From a checkpoint of a small segmentation model: batches of 128.
Rows from block 2 of a small segmentation model, named by matrix and row number. Rows with one number belong to one channel. Each number is 128 + 24 x the weight over its row's rms, rounded and kept within 0 to 255. All counts start at 0. Numbers have three digits each. After the name is the row's rms in percent of the matrix's.
After each channel's rows are labels from the 100 images, of 14976, where the channel reaches its highest value: "top examples" is what is common among them; "peak on" is the class under the peak. Only what is clearly more common there than usual is listed. The data: made-up ball-and-stick molecule models. In brackets: how many of the 100, against the usual share in percent.
# convs0: first 3x3 conv (model.enc.1.0.convs.0.weight, 64x64x3x3, each kernel summed), inputs 0-63
# convs1: second 3x3 conv (model.enc.1.0.convs.1.weight, 64x64x3x3, transposed, each kernel summed), outputs 0-63

convs0.42 080:123161141124109152112176106121088167163115119057136119106143108106127115121079117121120117155167114115107140114138114128142142093130125147130084115072121099077131120114118114094126120106143128
convs1.42 079:159145107101147121102115162119141089155108147141141095132139113130151122143186111137112159123092138154109129138134136174174139123077140147143121120132098140115191183174134137118135127132118124
top examples: space-filling (80 vs 32.9)
peak on: yellow ball (26 vs 1.6)

convs0.18 090:136135116166135130114142138149151136139126125146117129131127143136141105096136136067140182161129148151143142127233151117133159151121143129148122169160139126141152168106133147120094123125125149
convs1.18 134:092149130093077110155109146114085113125134151122142128144163086105119111126083122129138087124099113130140140122072122163162134110096110133100125089111107094108139152134115144112162178127131133
top examples: small balls on sticks (84 vs 33.2); balls: three (65 vs 9.8); balls: four (27 vs 10.2)
peak on: blue ball (25 vs 2.1)

convs0.9 099:116134216118139132142143121117171132145113095145142140110106123136091120118135135116131114102123122196123139146122088097117131149116181102126099133076124118139098135172121107115137144122113151
convs1.9 137:125121081112082100117091115129128095123125173135147130134150176115172163127086148143123098159145109120101106109127143149074139128130125175114129123084109133118116090083108137132133139121143147
top examples: small balls on sticks (98 vs 33.2)
peak on: stick (28 vs 1.1)

convs0.23 107:121093124101105131130115106123088179135127067113119122137162078137109149108072136091116111133115158138118101139151113107120116133151152141135097137089109111120133101152137137061125145152148132
convs1.23 073:145147149152165123111169141159144060149122127159149135107095121120167115100133137156130117145134137137088137118099133131132172128114089122152120145127140136125077134103130062152147148121134170
top examples: balls: three (25 vs 9.8)
peak on: stick (34 vs 1.1)

convs0.37 078:142160106144149125111165113108135144111147130165161074138124092088135109085120081153146117139145120118113138187148137095100083128121127110130124102123134130143141096092128145114123121160173161
convs1.37 114:107100128115100121110093081146106100137039166145103130120133169153121106127157157142162143115143111142111136116133117170136157155123101108111085140137156109118121101147118138151102117111129115
top examples: balls: three (71 vs 9.8)
peak on: white ball (52 vs 1.5)

convs0.49 081:148100111117139129121151083171106123097178113165110100161112101127118125142157090109126096130126126134088130142152139084079105149101131120118123134088128125156116062152142105132113119121108128
convs1.49 106:155120132160116109090088113158092112148053135123142142124122129139147088099112156141113145134144130085096124124131110170127145123117064127121091134154148112133136100096110151151117123156154137
top examples: balls: three (63 vs 9.8)
peak on: white ball (64 vs 1.5)

convs0.11 094:133132092106118123133137124116090142117114128103142090090150116112095127176138130149121105110114144193110121187119136045113106130126142114129144110112141148115116089144144108119151137153160129
convs1.11 092:110101133124124137117111140154143140135097138125131142139111161097145126131127127083130133127162124059169143134158157164149173146162135144164160142120080121082077115157121151146129113100127144
top examples: space-filling (79 vs 32.9); balls: three (40 vs 9.8); balls: four (26 vs 10.2)
peak on: grey ball (33 vs 4.3)

convs0.10 139:105132124126147127082148139120137169141170182132121103116125130167124119156130105141117125084128098100108160127119085128117130125130166210109135134110163118133105122106139097108133135146157165
convs1.10 115:114106133155123130164164125128131112159109087121120102151156139121109113141142125121123119141133199137159094154134126106197132112125103063135127111141190124131126142138134130144094120133098103
top examples: dark backdrop (99 vs 49.4)
peak on: white ball (46 vs 1.5)

convs0.41 086:099159119131127134114162116154118102119109132069107102084124104120119127134104135126150145128112154174108178167168122124151134131113104151142136151111123097113119071134113093095179149153119132
convs1.41 083:125129107109118137078135127141131140159100136152139113159136150105149093172130110131111083108131095078126092122130152144111193115131088161151123098129172107124117149116111151145132156088132147
top examples: space-filling (99 vs 32.9); balls: three (63 vs 9.8)
peak on: red ball (48 vs 2)

convs0.53 081:128113166157118119150145134134145140130147113119075129111146148158143139185118149154146139086112125138131095086119128083140127096129126121187128148105113129108133090118136161073133174146104120
convs1.53 083:149103102127141150105108126129132158117124073062151124143158132121175108086142131081107113144147097106124102123165147149109149105126149150133164155130118167118143108127134129161150141146142174
top examples: dark backdrop (83 vs 49.4); small balls on sticks (72 vs 33.2); balls: three (51 vs 9.8)
peak on: grey ball (31 vs 4.3)

convs0.46 086:102132132150136117092122164102138164118127112118138092081138140102132100131098109120114133167125178092129133132185157132148134120102175144109183147142117131124128130079133147102144124082129145
convs1.46 108:173131114119106119132153075144092148165082133123124140114163133122104134089165176155093100118140106133115111101152117137098167124126104143116088145143161154124176096121128153125127128118151135
top examples: space-filling (63 vs 32.9); balls: three (54 vs 9.8)
peak on: grey ball (29 vs 4.3); white ball (26 vs 1.5)

convs0.58 075:131123124120124096097155141125127120133097114085148117176137096097160145106125092198131111153150146157118153162124149128085120154134121175093151095107128140115129114134133115115137134188140123
convs1.58 074:134123096161117154124096134124126109161087174123139145113109125136139127152175123098148131108120133121154115136151077181131167092172107158137111130114119078114144132149166148138120114091151105
top examples: space-filling (99 vs 32.9); balls: three (57 vs 9.8)
peak on: grey ball (37 vs 4.3); green ball (28 vs 1.4)

convs0.25 110:147129142140119145098138114103096127146126102100109101126129129156140132137059122155133137138141139173122134108094132151160188113105153130145157167145144134086098115137155112088122094175124097
convs1.25 092:114142108147137108117099120157099132123121111106145131103158137079138104149142086089110132102108128091152131168122090092123061139152121131076119112107136133129120150149136089138084140099111125
top examples: space-filling (95 vs 32.9); dark backdrop (84 vs 49.4)
peak on: grey ball (58 vs 4.3)

convs0.27 102:120123129134111119101117124077113107116094093125100162105118116069129115119127067099126088086109127086131118103124100132103129132158123121133175142070119123140110118100101119148107123103106130
convs1.27 099:174059115118091170174172169134133123142152149124139132143159123151097120111120143128128112116150113145090117119114093105151142104094094127140106164148138169119154114133125127136131105157120158
top examples: small balls on sticks (78 vs 33.2)
peak on: stick (31 vs 1.1)

convs0.4 092:136133120142130141092146137127121132142146145117115085121132098131126158141103134138099114063132106088104068122097158144120098114126154113156151144170146116120117086134145141069118147117083153
convs1.4 102:154108115163126106098172085129167105145064112101119152096139169105138141106139151156112098163095142134127130120149095126121201118129131101152116136149150131146139114117111122139113133106118148
top examples: balls: three (55 vs 9.8); balls: four (26 vs 10.2)
peak on: white ball (44 vs 1.5); grey ball (32 vs 4.3)

convs0.32 088:122120117149106148114151134112116128105151129106114099122124134149150119136112055137139123136123092200147112120115119111139128122122146084117171111098119150092126117144177072162137117145132086
convs1.32 097:137121158142159107126102109146102140154079134115146167142120120118134158155161211139112151117147129106119151129104100143115148134137108133207111139151118136127115125131159101122097107126158134
top examples: space-filling (100 vs 32.9); balls: three (63 vs 9.8)
peak on: green ball (26 vs 1.4); red ball (26 vs 2)

convs0.22 099:160152171119148122093149125097145182140145120111141099101136123088126152100119122143137111095140175123119107133084139110116117168120130149196107135141134147112131096156148072111123115139129143
convs1.22 110:109135120127109135166126105160143096135119090124137141163144151133150139122124126104081120130134049111144125135126106124145109097073162107102138103106133138106154136116098159156071148120134097
top examples: space-filling (98 vs 32.9)
peak on: grey ball (75 vs 4.3)

convs0.21 133:141106160121151148136119119089136150131148138101130134183108116102123070105112117130172104101093083100125095138128143123131126127121109106092105139094108141103121108104156148116116109136166189
convs1.21 128:135149083143094112160144126165170067122145107157143141102146141145119152122153112124082156154161140154140144122123144138121135096116098134139139105125199113158143138128095117140120128105121087
top examples: balls: three (58 vs 9.8)
peak on: yellow ball (28 vs 1.6)

convs0.29 077:116122115115106119089115077109125097134095110113114103118121135097119077135124117119164132108096118091135138181183118081131158140112153122076089113126123098108129116101119128123157137116114094
convs1.29 102:141160117145130111152127147144122097134135174195126128097111092130132119109143135151150117132123135126111125117138157230112139118106082151150146109120142133126143138118166118133126142140120177
top examples: space-filling (80 vs 32.9); balls: three (78 vs 9.8)
peak on: white ball (83 vs 1.5)

convs0.47 099:136154118155114150068115142148113115133081130095112117126147109163147130108129116118129101123125099134138136123197081100118139139099151142118102126125149081121134140197124131103104086125113119
convs1.47 092:142106138093121129183188153117141146118109143099130129139140138121134145126114129149156140117156120094147142199115127179144165124128145128121121147141144135115143121099117120149193174135149162
top examples: space-filling (100 vs 32.9); balls: three (76 vs 9.8)
peak on: red ball (25 vs 2)

convs0.36 125:116146157131118134204126141178151173170129139127131124130134130142119128192090109124125137145121166135156120129138134171137131160117125130063116100160099116108135148142107141115120119102136153
convs1.36 104:136103123121153108081104114146115051144115112116130107159124100140163133119144132129122131128120088095169125095127144122094175105174168154154130173107129159137134133147110140124130137113139095
top examples: dark backdrop (99 vs 49.4); balls: three (31 vs 9.8)
peak on: stick (37 vs 1.1)

convs0.19 084:154151162140107153085134117138147109128092095114154150132126136158126150139121131092136109103150152142160129158143130072141144151128168117161150121097132100147114093161126139074164082148125141
convs1.19 100:154124100127133105135147132138148107157145197133158107116117118129106138087116142192139111167137168146101113143127170145071169125104126130107121142104107130126148141131137104147111150130088156
top examples: balls: three (62 vs 9.8)
peak on: red ball (30 vs 2)